Weights of a small audio captioner: decoder activation gelu, muon at rate 0.005.
Rows from block 2 of the text decoder, named by matrix and row number. Rows with one number belong to one neuron. Each number is 128 + 32 x the weight over its row's rms, rounded and kept within 0 to 255. All counts start at 0. Numbers have three digits each. After the name is the row's rms in percent of the matrix's.
# fc1: MLP up (decoder.blocks.2.mlp.fc1.weight, 1536x384), inputs 308-383
# fc2: MLP down (decoder.blocks.2.mlp.fc2.weight, 384x1536, transposed), outputs 308-383
fc1.1243 074:090104101142181140156180133141103120125124129103145175139168139122090077134095074158142155109081173126112180112185192090150079080136123161133089164195171145153184115099125137182196169102125131135130087151153148123185195147111072
fc2.1243 071:136121110135154123102143110167116134157062172101144134099157187151092151074148137091129105118115080120107133109125215137102104150108146026150128117149107124150153163170127161109063117157109135199078130157180134069102132121187140
fc1.1244 126:199105110135144113091151117112123151161123091135162139191096146120137150130103137125177140121174153153102107058120144106115090114108146129102153145127154113089135052059160153123151124090099073136107130130106106135145135124099067
fc2.1244 122:118091174148077169100135139160118154141180112130125147099129160171077128110130240135132103107134097094097136116121133128162148139126104141120153201088083067181149137152110106171139164121138153128178132111116083153109157126120154
fc1.1245 085:104070090084201089088162172092127178087140171163179155132183116152112127123101120156215119146115132160149137149150126126077118108123133130157177140123106082161158135123159093086173171101148092074145124127158134098091116118114153
fc2.1245 086:121117162124106071130142155150114158092162116115118142134126251122135091122138167098158120081090166139079149099112146136132143132103113127137135140114105114099128122110175152119160126097083142110153130105088130104126133060149136
fc1.1246 106:203100129161144170155182171101129110088105133165106113110133141074099134164155123153196149119156094122158118147196148098088133079099116120153194139151063142168147141220107083057071127090122150113078143118124118127124107156176113
fc2.1246 111:133140142151110102127151157152175147104135074136118079101173164158135071147131128111099153155083198149121134164074152082094150097116162140185138123147122127132172124112146149107097058070143140134193105074176207093134070103086137
fc1.1247 094:127153079142088100121157122092225141166106120138138124165160050123124118163178143121148132112167123128132145103077134169094109176131195155102115132175099127218114137127165129146126106141140154150155107127170132214096139118105110
fc2.1247 097:135087106123102089078132133176100152143144166069153110170145152149147137122089134133097135094121137136154118093073149111177077182114190088150126072115135117085141130134166108173121174189140094202118131151093121153098080111158135
fc1.1248 100:136152081098101141105130149152162075087037131092183102072136111099128094107131144058082199151108164164097155138123158106109081095079127161146156156176119140137079106171104172132139142110105142149108105131129131095196104124162038
fc2.1248 106:104101130139137100115100094147110170168118146190170135072111123178149156072158198112123130094137155177056085100160174136115128105089150146165140165127074155046103085174120157136096123161115162107175203135135081112145140115161130
fc1.1249 073:101116055095101184178129136110164180107132125134132079161072134121060147170134100126125091053184107162156114129127127110152195149057115113138081090190114106125112135116120147081164156173118164142076146156110099081121110117125160
fc2.1249 070:151118177162151150153108122143095173122154162153068141184148080121157142182076135104140171184126162156095138100137122102152138146113149136075174121130146154068123077157119219132166110135160123098106096109114063105138111156165091
fc1.1250 083:133188164117066082101129160162127117141119117170131109133138104240152082139117093120098169179048146159124178120069097095100134127102108151149130162157136117109098083137108101121080116108128107097173098114128191149120138160097103
fc2.1250 078:099081067147132096143164159223127098144165129067114113118137099142079067125086142107129109150108090168156118119081196122132109114141128162219134143105100131155106136099100134159126150086094166107124104144138135127110129165121113
fc1.1251 103:095161140106121078088110140097147099123101190149152083105092136098232128081094117095150129134167162084114072111182132118118082094118120116064134080186131129150130096098139093118081087060135087120146133150095110103108117141169090
fc2.1251 103:145104142148103128141134102121113140089170145138142138136099088130117087125153127125120136167135161123062060147108150118179112170156147151115123127136159142138102094115108097133154159177144095108107075132129116107059145120119183
fc1.1252 137:169207117098103145128107150079198087165120092117122109121125096124067158178109096167119085100157188135101110186127146147082164114141171136094132114210100105099114116148138138097138129118140093082114156099091126137132146133159144
fc2.1252 130:125108103104074167137156155118130124125106142101187142174086126110171131123102097147116156165168135116152145151151085128076097134083105115132152100131175156139159159156132104087192121155143122106123160106119114132076097037141099
fc1.1253 103:131111116162061115106128068183139156149157129147107128098103177124117128158197094072174070121094102093155151131159118162115118117146096157121045090138122107120121196153113142122150176121139123131148156131100104172119125105127152
fc2.1253 097:091102140106183125171137111158119127100119096101141118126106096116197123084096113135133123118123152126119138079196137113103127061112167133088201126112075149133187067111116080138123081073143074100156147110144101128128153163162158
fc1.1254 085:119122107091119118134120162088186159199110075147085137147194091151131123155146075150108094126168056120153139157140091096075100138115129116106101107175061100208180096092176132150124036089058149135149125182111116184112114170140152
fc2.1254 081:165144144116143116170141151168119101083161113187152159163152126117061139186097122126166095110091182105087180147128155112125088087184133162179105125112130131116096142139105187110057144159068175074144142147091126136145139138132148
fc1.1255 100:106130098095115094072116060126166183131096119102127055099118098125173106138112180130158164171140098120139084125158137125161156146173133132097142167131096134159112115157103131094091201154151099142165137110146128081125098165157095
fc2.1255 099:132146100138117111089115174136095169152152168083160131155142190120114111117201137110161093080115102091125081095104103106126131106118166129147163169118129130123049151072106118174139143115137122093139149155109038137139167097120115
fc1.1256 101:122154119121158165131132154102152094140136139140139095073126117108046132154130136131159133118206085068157118136138060137117158091089177128168116099097141118130074075133153117181127154134141090143155082128103181163124105125132077
fc2.1256 095:090074111185115139120115130063139112133107175100119092185163129130117116127134168140095118151144137150185149078095152082082097160125096087154099108143110107099192183077114096106140068119140115103145153144148096167195188073172133
fc1.1257 110:128123122173098148125148109156180118094154120177140146121155126150072152119216062076116164112187148113034088180147136095221109076140126146075158133136108118105128166081180141094108124166108105147169148135136113137163109072138151
fc2.1257 113:066189130131135070145151111143195099090139063158155155097111073185147122139091148166045087179216129088129093057125064118170168095134106150117043118101080176131053062120080177141123129139122151150102130130107109109171088156108109
fc1.1258 096:184106110110160162122099173123123137116168162208153132141111104207095121108186123152140209161140077176119108151132172110208075160132165109116139167157170122044136098119107125091096143126090116132183121145139112101108152122150124
fc2.1258 101:150171131190113106150078142119203120139135120098092142096148191080144173133097125120112106138069113108126162157156076066135142123127106176043143108156114064098098151139167124114104160198153123092080179116092115126091095130113133
fc1.1259 109:086180083118138126045107120119133109120089116098114169132073125166148141103165145107112199083111144134136132140105117155089150159094129137062169097142122102117161110197111052151112171140093132118143175111159080148151170142155049
fc2.1259 105:141114096103109096107050116137071135130130079089135149159112104156138168119166139136103158076074118188130105139087142142112101178140104094149109120157108121151105044142113112085129118103157165105136180077137088129089095119096140
fc1.1260 068:094123171092098167190110110085174143171111115128163185095149157157123093182124143170134158096133109191129116130130192144131133159050117068115146184145094096121170138131118177108125063171148124126099115139162071190143118171159128
fc2.1260 062:150121093137102152115178140180113177109129149139125109164072165140124124132098173162114141180162131130114183167076127131124104120123129124149106142152137125073120121126047072121089099067139107098135179088140155183126124132138171
fc1.1261 096:110107162136193153028085149178111106138185064124112119136150082177109125154133112123123127150084097170144092085135133164149157107080101119143173172176127101103147146147147145083089147105174066141164093137076103133080086128150118
fc2.1261 091:073159138161130113138186118123159111118139088162133140108117130106116127132113113104086157076141134096061145088171134170131114093118160097120116147127110117103172086161122057138204126080135095108165095112205163145107140176130129
fc1.1262 082:109084098165122149089129135174131139079132153138133100131144147111084124201102078180135203122100110120101093139118114080119109098142100136091143084145124158151091071195141156134138138106169191135135142169162132068185130132107134
fc2.1262 090:078176182092099119150089143147149081131107126072130137124117147085143138106138106158145190097131116170166099187057109109094156097073103153102146182163185195129160097139153101144069128126092164084094134149156121102097194126141182
fc1.1263 106:111120136063094136118130083141164101098093134131119143131142130050134114131152143081159123128156128068145157134157152102143107108113125104123107074139123130160146143100159174156110130136142108138110134071098158126084162164142220
fc2.1263 103:095089158123136154118164117200153115095116159089102118151139065109095142105142102152176127140145121160106113084107117073113106168138143164132103119181118122167133107103110169127116166123147140160106153138082134149118072125082107
fc1.1264 107:083118095214126116135047154133154121136110114109198152151183152195125110121175225187133129129158138162132133152156104177105110130133147110093169197145170116188190115140153133104148199165062175123100051135052154121123123154169109
fc2.1264 100:158140137186175095044133165178135129126128127118095113085121096092149167179100136110132095086185117122195106110140141126182161120106116108161113118150186148119092143123115112125127164127154118150101130120092104099145140095159187
fc1.1265 131:105076138143074133128145150134163122195107103134111094170128127144143148168110106167139099133151125192096111186199138070174186181138125206149163081145104141109157151123165102095106049130111161180152070095067109183116151077069153
fc2.1265 140:122155105163153229142108076137156210114100119129106112123105136165045093178167127143102110092190125130131182152189096093080132101150103207132199131098173127142179129151152110154166175155121167149114075152107143106138168153164098
fc1.1266 075:145176199165120122146103091162126115093025133089061151087133156163085116175126072140146161177129143153133147127104138163170192211126081150125105123147129150099128113132056093081096115084142103120152135110161120108089115172182148
fc2.1266 078:150134146180160120122111165128153137103197091131139155126205141074098135122157073168099133156079111094187129101147130138126140103068123112173112119126096119117107173144100099136145157100177126064102076090099134220189121112078157
fc1.1267 109:101118118133099127104093069136153133125140092101097153101044152151102129095103209187141138196117162120125075154137126145143149134143140103145115066106153094092173110125182181088157117108128154119092079165052151134148107144143159
fc2.1267 116:100092135113115165082124150157118193068123161101146156115137138063150098138151145143099111157150102043145158085171137080093143138122179116127145126137136109097149032133095134107149118146107063097179151151142078110140166091176114
fc1.1268 095:116118141111094079066071200122044135174134117143178133076155122125119208108117105108155096087109048126109178154142048085105141097118128231122157163141147114171070144114155149123153119215165078073148128072087169127122135118094146
fc2.1268 103:079143151076179105161118068072166166070134138107159124160203135131104110142102168119094129130159123120141140151140099183147076148142163125159100100172159091189122147117096066123137078106163074154067120110141099114150143145102151
fc1.1269 084:097155196227191179167095144141118136113139132120078184127193100129089135161120080116110083078213141134085156183105149146072104126127147140093134116115147132070097151148132154067169152197144132113132069119134052107131138122102165
fc2.1269 083:125132128159078146085076161113098168088109145081130116116123177107126144183075087080214166104103134112131154097100079130211120118122087126105095131083218159135143141149125135115156119118216161187141090095110137078160155123096141
fc1.1270 105:103115064088166105118103096151133120147144108139140132118130183118119139111152156156157151092174116148166143096127123090111173111119227084131154145171158123111118143152182156095121172133141125132102102141079122088070106116085148
fc2.1270 109:090095123148135116121118119110154085094116126142175110125119134153138089078151132117164132100157127124207162124137164111109161146101111151112085112091109137063175096104116146123088152103100178138119106142067102136152127112124130
fc1.1271 105:127092159122178107102101149114116112110073150126111174143159115177148135085098109210078162149117142051084101123127155166112179141149060081176153114173119118101118128107121150122101100108088148103173146128109140173177164138165102
fc2.1271 114:145100163135126131063088145088118120109109138089099168119145103174156145128115145170091160145110159128108113147161124155102134127129114072214162125162172165157091092088114109100066110118157164089170148131103118136144207160114086
fc1.1272 066:102111110130126116141138100168103152196136076151152149071115111157159165181110126090168129111116082108106128160079100085199118135114131108156128127164100146107120143160150096125094158131096127126106081124128096161085113106119113
fc2.1272 064:041147118049105121150167134150167106102185108134110117121105158135151195139132074133140147122101133124130166067172086136110168114139116150145126007123151141141122138137121147124114140114100161176126090100147229128131135197088094
fc1.1273 093:165128155090127145098114092104177070141147157073070198143174084123134174092119118198202107119134116152118142125153153145132108157122121103096100106127144082131149125180124161134136107131150113181109144164169139130131117153089135
fc2.1273 090:136157131136104191135142124148143152066140108110170056187126147121081140113161147181076184140167146162192192110102153129110033122105150150164158148058056093077143168043131159114134143102181113111132136131122165178107123071098128
fc1.1274 090:131115110070163136110178132161115059191114167116068109111139172153095083151164125125127124083112126155143133099141084155141078139198148198098162084065116126110131137166109143133102136119093117125131070161148170109136091146052094
fc2.1274 092:190157151082153115133118094059152152149171107135117103162060127115154127125173108156104098135167149214147112145086127130044130113098192136138130159138118098161096126116118173116147146089111105147110112104112143106158191151075108
fc1.1275 096:136126092124118176151092085114160103086155190142158151116119122071179094196131190161141142159141086131191135122152163105130165158107053122072091129105216107132123135129156178096177071147108117081125222119126167159126144149153186
fc2.1275 096:094146152124167174095195138095177184162077134149053158140092093163123127102116083154140101112152188179058137184131077113162075126081148119121110163108130160124078102145147129178148117113139173096148000128118143142161163173149133
fc1.1276 096:126078072137107119137159126087089084075094116129073140105126101085127087150174215128135122160131116145100097135106078106112066183087099131142146105162092145177140132091170172120150067110112118189163162167128172140122080138086081
fc2.1276 096:170119166194149167089158119154123094122126130134119142170142104068126135113121079156058111088096165120117126040084119133129108128167171045189077113127089142157114167145144074144183064121152150138177143139114104085124132175099058
fc1.1277 093:083112156079149082150095179121136120143139119119126138097094092090069105102050130139135072098147116169090141164168149145115183099104116119110123115117134101192177172097103142153122145090167111155121145154142174219083112162147108
fc2.1277 102:043167093089080154167131119115114158140124165132115105139156134102123147122068162151120139155113135080193169080145170120121140163143161123129116091125047117140152160130139081121135075124195085152150046163125079136130148087095162
fc1.1278 096:145124052086149053170065134120120095198164132115155125106177136147036093105168138151090160106150105185123135124136120092170139107135144140138133101131138174176099181162103130140110145127103111120122096085142169097127109112094074
fc2.1278 096:172120067187125143139054119099122142119154114102102110148154140144144155127156073141123111167104130128157125115160099171112123143159157108172184172154070140207097145097169130128101173166134117108105161179108116109171118063193152
fc1.1279 091:179152096132146132131176102093087166149132103110110157181108161175136114135168111125151197112157078209118115069088119080133136121100162164163210034134117140109124148160110124104128099151111164114158139099103106192060057149138119
fc2.1279 092:102091136129119195096127150094103187133101086054140145138100140096149124144183095148113147042109133142060101133130083124127160160141107135109081138165155156096086100109131150161108163138190141106181183111134098106115123133131086
fc1.1280 121:084159064130124159121104089157174093139076073070155147043106221088087182147134141205141106133167151101133086122120084144124145122175215171135147118145085127172173143129146139142118128080084156101126158160120099161119189151180157
fc2.1280 123:136115187155103145117107139057135154094146124186139177118149137130123137137142096104162089093111110127160102081116122124178148075135126128125096137168141118109142142158191161106139095135090122070056147152118185125122089083124110
fc1.1281 112:108145089122153158134139143089084136104123154110090140131151150117077102127154128097106162192134116099177103121095067175131081132138196188153150131132063136071141094166144112112144149162129144142081039127115074130113140138177166
fc2.1281 117:170176219106095103110104107097139145126162120128148171184114103137163122091110080201116086087115107118122179122213118107141070116109118131084074141135100081141082106106141128169066087172110122111115109160158163100141091133068129
fc1.1282 086:101146132148159105121074174149090123125106087089110106103151135108118105126131111127197173162097148097120058105153154091132158086119147196160163096129157078149161103079138105078127168113150144142152139128150162113132113149189087
fc2.1282 087:102156146118174096100147099122116168171135108133156147148156145160075121104109089076079064126144079150133164156121110168127100091130139053153148122125105138120100134133077124165177140141158083117139166122175182091088212097136138
fc1.1283 121:130179094087135108183113154132100076102184170189082144137113180168123094133113077149122183111118118130101106089094122152141137165094106192075098121161126121124172136114147218104122153120143166148130133183135133122142188128132124
fc2.1283 132:182130124109154115142172155149191118136108085098144109118151109134094131104134167123090137136138122076166133117125169084156158132183185121145119101063165140133112181090181124181149174162091167142011099121124164134205070074105155
fc1.1284 120:144141133063097141112138075098108117138106120092137107095143158166092159118104094128111186153154131107134117117137130122140124122127158072135126154130075173095114114094141089173130138069093083125136105144135121064146180125145111
fc2.1284 121:141085107144105110154128142106124112186160085131075080127191182110123108140145127107147139102118086112104117083199084141090168142132105101043141126149129172140122156122149179115122108074117157140078073102164141166179089071115148
fc1.1285 112:125102106149134151119108155085146061119053150099105124123073089126132086094135092200081181139113142147131093150156131150126116140064137152150027108155084125085147091115105173171109138121130161141092134131157132169132144149154143
fc2.1285 121:112133116112049102171136143115075172123171144124109151128128174119159106109122132119099116155113136092152143146157143138102108177121130154133097098128095123181119176160140054119112124197106119130115148129107171168100160162193121
fc1.1286 091:160094099127127060106175144106193093108147092143116123130142062093084123146092107130153105129112131178068108132105111107202132111092110154107131126140091176184108140146131092149095080080129085126103116201111092112140105179121119
fc2.1286 099:124117181115195164133066181102135101074162093206146104097116202131153153160128068162131114100119183123134113149106120182162059134171181044131142134078129111140182174139162109145140107088128101067168142112127122122130086129141140
fc1.1287 115:126118131110109093110129110129071118135176103149109190114165130157120094114173127137155134107160126115158080135135119095128039099122129142114148088151123098124129130072095116097121183122178079166153122140132167148079090187136058
fc2.1287 115:087108192110164124122090089157113118084139171146184134136153098178153140158113122158101120083179132153121144160157121153104144086136162064139104182092116141140131137112150109111124103064105172205107131120138056188162135137112118
fc1.1288 077:175080126117095103169139134085155072155137142143158144150145162141175125170086115164179176110134104105166128137111123121149128128117085118188189111141118104183129095109157108111148120142133145194149134128102222132111160130130160
fc2.1288 081:147064108125177093123112151092119152107143115098151119171163106113108134089064169096199132127102186101100216079126181135120142152057147115125086087143109148144133120143145124154140144139144156095104138145134086131145158128118158
fc1.1289 089:084135102063130124095126119118169105167061138132093134109169152131084138133092083135141142137112154165165113165110125146138080175130155105164128108125039120117104155180092152131154151075132086119120120143161146147119140153099076
fc2.1289 088:107120116125118159110138132158160135173062046132131108131098134229126160148128115142098185124162103144160143164106159097088116176055129148149116082133091101123138109080167130118087148155161138093139151145096106152118100106156063
fc1.1290 065:063140098184102134122104142119060112114181155125145112123148075143123050176109094113190140081143078150105147203088118159144147144113136141145165106119120112144126191120114122104124172150115119152157140140080139173127068079123122
fc2.1290 058:208093116102084099109146103129134123100082135186096130112179116117162152102106170173111141147110162101104126158101081108162156116148122089150140147158106152098111116165119149141072109080170146179089158112106181138154130216097125
fc1.1291 120:133090112169119097128145050167167149154130148153167174134133076121126145099146158099104142015125120142110155128124158160119115115129170117123135103096087112114150121153173091122084143088167089163113204079137147152135119147118117
fc2.1291 125:128052109122142122144074134156171140168148118107128185096179146168135180133120169143184141120151099095142120114104139136144107154100197142129144136169126128078127124130091148106143100136090089170116167092149102167205104076106103
fc1.1292 116:175155217118185156141116159092127124178102173115121175084097081148120079135058142142090116172115117174161149157105165111133106146115130134117078112131120175077122124161167154159110089130132042176118152103176148114133133103175104
fc2.1292 117:160100087172088104117122167133104119136106128213127142077168140140111147117136107171121135090121105117116113151083160082186119126068133157171181099101157154172146137094147075086146159138132085136082072113184116141144210116133105
fc1.1293 066:119133105122135187112145080104099128149147105090160183146083072155139162169152148101151146106125129157097063154088149158088165076109155208150118146129097122142193122077140135143091164153181118153114094050158148166137100066105091
fc2.1293 060:164041087157106134129085089162070121162129077123052150095085121144119128109121103076131187134132176172074111108142147071116114132169121173097101117137131075129141151137107168098125127113140092099138092121108141087083172128138169
fc1.1294 137:098116100134082066145154083108135137102126108180155132133102103176138184136159156101174149177081118127124144119079128094098092164122104113079115165194145107084127189141136111176126099118128074176104103148178127144133108114136141
fc2.1294 141:149149126163167134156130124071104176090137170148148140132112060101158156116100120146130116165113093155121113129170085090098148146152133167147145187184124118224048126138162133165113150143140124077074136152111138182124171133154148
fc1.1295 116:188140172097095129164099105103122131124101133136116140191127153149160130100146152088129134143127156148113147114139120129137113059152150151114152149122161112111132173073085120130114145139133135127161095143100127185052142125150102
fc2.1295 123:081151161131152075101203155176138072043161128129124140087129093159062122163139124175176132105125099155138072159146127059063143118110109136150185110133166136168192151163133111144126131146113136174123150134150139135138113082141173
fc1.1296 081:118105115143166166131152084082137123113117163157165100122146065116144139172122069127136156117161079114075102110150090076143185143176105147085097124088111097103111138171103104122137082150161089159086127151157097091150121172181124
fc2.1296 077:164066164182101126140100147102164154132050124106106121140170202121101138122135141185116183137137081112116153124113171135100112082126117055131092136119190120132136117114186192082088074122139098097172150123076188103105118182168059
fc1.1297 132:128174103121134070133122113111132129171149173176130079109145128179126084099150167126141122143114081140138139185123148095167094096123152118139137111110135116089147131071132157141164115235106124094108145126093143139124114118140081
fc2.1297 144:096184162150142188155132095147114075097100136111083167143101182117147076111066088180136109140085199156141118108102117122112102109100071127150148074168081174099154102143144127108127166138164164099085150131121131184143104095150172
fc1.1298 079:143077163098138207159092127078157163158184152085125173091123157106157147166086141153065067117154091132104137125139136131127126147141079152072153072193146108124140146083184161042132188154129131143152080117124161077151152149139166
fc2.1298 081:140114083145070111137140155126126143179146151104119028090097102196104142155140101167135149131066068121055138120130187169133120145156118105127152133065145157155113103140090145094124188159200162087149127122165128154142097089092111
fc1.1299 113:191118171154092142147108175052072135161203122147144127106153121128130166124106134117168122085131146119103145096203159149133118139118130173072109168137098071105174112106115127120119138151187127092153173105160098067156128142087113
fc2.1299 123:131152126129149069109128126111076127113110104104100167184087143118131088085115107164142091137096148152121099182082160102089083184131141146111140196112106117171163133181122119107162096153110133071106111090126094144067148142180070
fc1.1300 108:069103076097145159075137129164100134112067094066140137096183116167160198205085150116059124117194147094134169072122140152098115143136134172122163114127121129170134106083111136098123161098131110097137204170062107145183144103177187
fc2.1300 109:103130167108138145179108117151193059115138149144161161209156127104135128129117097176216094151118110128154115130133093123172103063149097078126164112175141063121204091163138123165123097090168090140087115090111128104146132124162167
fc1.1301 107:167125154096136101116077154140075170167126169124146109094124151148107134139066097143184106089081120176118157160115098138117143120120083167099134088096134125153185093142069185081125154059075136094136105127113096134093110110068110
fc2.1301 108:111122132169137122161079143100089126164169176187080132147060156095109126111092113137133092124100151149151137151192142190145160144124117159086144161153190199129193139088183127079125117153080159135122136164136136117110107060134132
fc1.1302 085:134124105147116074143054156063159131120142108121134107120143147157078118097127176079126150073128179050076168084114153159103104114064171156124120111145131150130146127107126150169083130145168129119128133066158173071038162155105155
fc2.1302 082:157096165109043126135172157193103148067085125083147096139119131167146129099071104166087127176118073179149192146210095081126175166072173200152148168118123133151129084109119136141146162133124152071099116141127099146092119102142113
fc1.1303 106:145166190105146127122148137169120105089113144127115107136117148156108119130104151154209100156122152108182140121126142162176116160131134129105167128140160084116136150101116075113130112127121070141157135127088189113136173124141102
fc2.1303 110:114196076093120064094154108132136138105095088180115154093145112078166109121135143143120124153143113158099159148095077109129110061116135125146129122148146165128113105108147128142203087126085172169149109147167135135066112096155157
fc1.1304 068:108092146146139115107104206176108128188158119144150171104141091126212127143123114167190155110131108175173075092142080144082111063115130130087077058185118140117077179104152184138085135157060166108089100129138144143112143149116091
fc2.1304 072:148077123159113142078132158091152190078127085137126102128144154094122185144099103088133098145098180122178184137099168070125089159131174113099200158101110155097113174164109134123082125122111135172142134181186096118138087101177117
fc1.1305 065:121054103053070147138083177147093138097160123108157136071116123120137190164149110041075190097165078111105110132105095105130080113139121076203165112151063091166111169081171059115101141129130144112133126179048126203144139148182143
fc2.1305 057:191101060150177130131078090140120073136126138102093181095128136122104136140105079044102133176118145141158097157113129162144126161166117139146160144124138175154146117136086127143121122180091123158172127121134164128108157118168123
fc1.1306 111:073186104167094088134160107251114171142198110169095171109108109155162146128113136090147150115090145161099096159116110191110059117142146117076088147138122143164112115113149079150126125068130099131113176119170118146114127131080102
fc2.1306 121:103101127080088134149151147092120108093182058105167124108137170164143094198093160151110143157081166135172163111159135063107126119144095103171093054109109102144114134093149105155158110148076140151121143148058081095107062137102178
fc1.1307 093:100123155131124131092114190146164092095161164125078105096143075119105148116089111136132101151155130189162177159105084150131089135151093106084098167162169149129158135133126052191142130112086102111145162150056138119130115129073065
fc2.1307 101:181189134127146126149137102122123106153128142076091118095094120094112148151109063206136153139197121103165140145183146086128075158131144098137163134157100113123079104136157101146170115162142109119132167117168109145178131129142173
fc1.1308 106:140159137114131134061123105121105171154096165146130128156044110095165049090164069141105147146108133149063185146127124148122116128088161135133133131151126101130122091087124130082128075146122179115087110165177087103122152149171160
fc2.1308 105:118169126067154126132111154088154120115119127128115164117122196094168173175121142118116138088069133180094168174137123108131169055114165079105106126090138144099136141187123156129146131158124077192192113103106148186122070142138145
fc1.1309 088:143153150107103151062068147174087096196173141163164076089163103155208163145120104078136140144189158092103126153096101170138122151113086173088065146115128094096146105144076112086119180139148101198110147156089161112125066115119117
fc2.1309 087:119161152131120099107121067179134077148142114140135067169106144141139098069115110148144146192127101119096162170108126156145143152119116159169159113187121119134075156080157158146112172097189107168064165133077128136120150165176126
fc1.1310 120:096112156086166109095112107104100096198132082172115143051101177125081134198093126189125153112092119133112157165125134177114137088187153112135178121166151085094122137167100139112098196117128061123053150151085107147068123152160123
fc2.1310 111:105151099115123130114058158113109107130137130152158141076066140200184132150176141161094066114161098091155157130141099124073147105114163089142123127083109134131083101139142132134098169146131164185111105129195076172162119115165080
fc1.1311 078:101105144095092126082193171107187131183099160170099159119167192100095127159165134141130141076118135187121147141135160134047110147118165146155171099105088154138059156113063192154086149195125151153197169109072092099113144096132096
fc2.1311 074:124079109070122132180119116098148127172112063096148162111201177156123122036094112137169190165127124102153114075101116137112077112179167118080148163082160185138130088133071172164116105158099151143133052069115139160068156102121093
fc1.1312 112:075141078113102193129121120148134122170179114151117130129103141152096109146105049083157174105164094177128073120126118154181119145082105126146089158111185164137147138118123108117107154132092143099134099147071148126079167137126126
fc2.1312 111:134090130240121154131121216154141190091157101113099141092109142119097103147086123126133078085130139153129149123118102095132094127129127125108111062187124103137137174189101128100135187191076167115161129084116114219091141098071144
fc1.1313 180:065142105110137125067215154128135080159121137099120136177118103100150109132172081116164112173089139116125098098103106124132147108162113152151164130160146092067086126149099182150077139110097160102160167174052071155130136146137105
fc2.1313 149:084116139118153098150157113161093149097144158122140138110099072091101081116103135115182070154168206137154103143132191120112170167092133158169108100198132078118146127123101145222163111104135148072119142155131095166131102155128138
fc1.1314 065:135109139092130149105105121118116197157135102151093110175160110098159057126157098100119079112076175132130096199092171103166135112142135144074140124126181110136138156110154154145083193089173138194138153074123183167105163097122123
fc2.1314 066:092152105167091143111079127099162145191122094168136167107087166094221156105111188154136105105181116172133137086132104123177087114139175148154109145114147135188128033119125100042135105100046129148090124138153097101120139124148135
fc1.1315 074:088103154116110085140088030111167129112082120132121143124156108146137128130118128139139141107140114129130131091078104153158150149135087119141138140208098155174110081154091095118166101165153129112156162127171156103096142130125149
fc2.1315 076:099117139136090148092126112166147122193161110117109109162103102100055126135218072139127111070143111088132075056109122111103238135101131163176164135090120122068110087128144154106099101154145130094084112091114075093141091089035097
fc1.1316 123:085179099194084120137126127146116145173132157149107102119157143215114071117176156081131161123156088145112166132144123138136093203171150139134114158135106166207113087113133144146149146123147134143139133118092114129114169132141125
fc2.1316 118:109119184143138151106087077139154180151101165096118086134081180154122111094188182158117128117157084155136128148076136039105053205169145099109100080146115153115179166119152156123147198094187115171090102136113118101110144113148166
fc1.1317 064:195131114155161067052089082108115114171099087183126166167116123112131152155150151168142175082092083188176122115124137097082094112088079099081186135166107085127121121114137089119066062136122135089068170146140120154168153182157145
fc2.1317 061:100100123113126170132127103095074138142205133088117041090098092150092133111113141117128190121126151129107118100182157136112099117091150073144132106132125148156095129152121086121125206124111100158168131122154147136112100140179089
fc1.1318 103:139127162136106123175111168211102167117156166127123103161190144136180119126131126114124131148124120049114121092133108204073155146110090149205110093091169163068139075099123142104120192165117172141102126152070121135105074139129154
fc2.1318 100:067137134134157159159145115115098171147109144143137109094145127149088153180078180166132147152152116138144053135163122144090128093149197108102142186149137168130182125079116111132127145136090095141169124139174148147139169161130098
fc1.1319 079:029131185093075128149095144130166136143123121153145145128145136094127151125111109147118124133146094107100137140145123124129107103136103113114109109145128153228116111134164148155099105167077118123106179146080153186163131149154123
fc2.1319 078:100157165103138101126156103188193132118188165099079103087193102157098191134140120129171147095090179103143121061097106146140168117106134104136134143177097139116159128157125150140196169104125177124067180142082157050096085096139163
fc1.1320 093:149136131137112176156148088117132160147118179138087134165117179177141104177136084155156097074121083147229150101148158092154113141125125100144124108114137131159129174110105117100154159110126148122064150094123136094154144112108150
fc2.1320 098:228059133117124090128153114088155098183084091129132135094144099115123100133113111073205095071124158168126144143163103134149110163157130171099114142149146140119148103103125136181073084124144173161039140123115092147142147141112172
fc1.1321 089:097117151093126133184122139107120119094161182138196152125157060149162178107137183155188146125104147054105169103098069094177141070108063162135171111179101135140075167132132139135120122119176083138092100157137067157186042114144110
fc2.1321 091:145140123111125124161145140147121176132134135154189081089147095121091140083131122089216096136151073110079117091140105166205193142127139160137067180150163140138130090162093121135099150103101155130091088114101172110127147103111111
fc1.1322 082:113119164082094146124128114154170103170185101160114141133123104196163106124129168155130145112124058107096112178193090155124109133113172087111126189119161116121156090154156090053153156115133133157112144170155131155116129081140115
fc2.1322 083:140166133115148090143100146102132145090081135193114093118141112117151193172144110172089154113149125118189112064145195141170147121118107136197114088111161128102167110068097115115122133121156185074157109105127128114124144159114093
fc1.1323 062:194149155148089145128044081168110110164117145152184161075144175148088107178113181121111109114116137138125147116129110154149114143169104144106139089160126101114127124151131160160087137123114133089186106135135163134204186121140139
fc2.1323 058:092089114083180103155170136124129123122135159093116072156100123105119206124086102144092224193128142132126171131089129101095116102140156128104151115165194097075207129116155083148141148173130071169043133086188175181122119152115209
fc1.1324 113:155143139163111066103120138216090131126131200178124135172137101090127136109160120174110071112109097154174124163137133105138069161177119159111110090169126160156074155104144087145096104121138035125083174108126077141153101091186162
fc2.1324 109:114091109187125148075096117149087135146136077163131091081117131129145182125162170095142130096067126117125112131133111107105120160123162115096090126074116239100129125136054077153179115177110165111158112119133161098112163124192113
fc1.1325 080:072155169117157160129178164113103060150133123195215157168129142154156092074103088163112199104114166161153116144104120113135135113094135112142138101154127191114082152138144091072091139112158090135114090159101109152117121095161096
fc2.1325 079:069161087131170110107142107098133124108103100074148165152090105112116154120098074172096148127179143077070102117145165133113108115097163125151178086109169127135088167158133190151126180182106112146120118147177104103145156162173097
fc1.1326 111:146143142113139149125138121160171101131118077159163168130092099071148131135102109188074072110095168092113149113153165098046067083153190098140118129161116164101161046125070126094111104090142133145168088112114191100135103155118052
fc2.1326 104:102136124169071166149117132093170137126098134081115138094097161168127104128112103131108144089169132126183075102098143098120172121154113124131122105121119112180117147164075165116133106135186129138077102099077098147113105186070122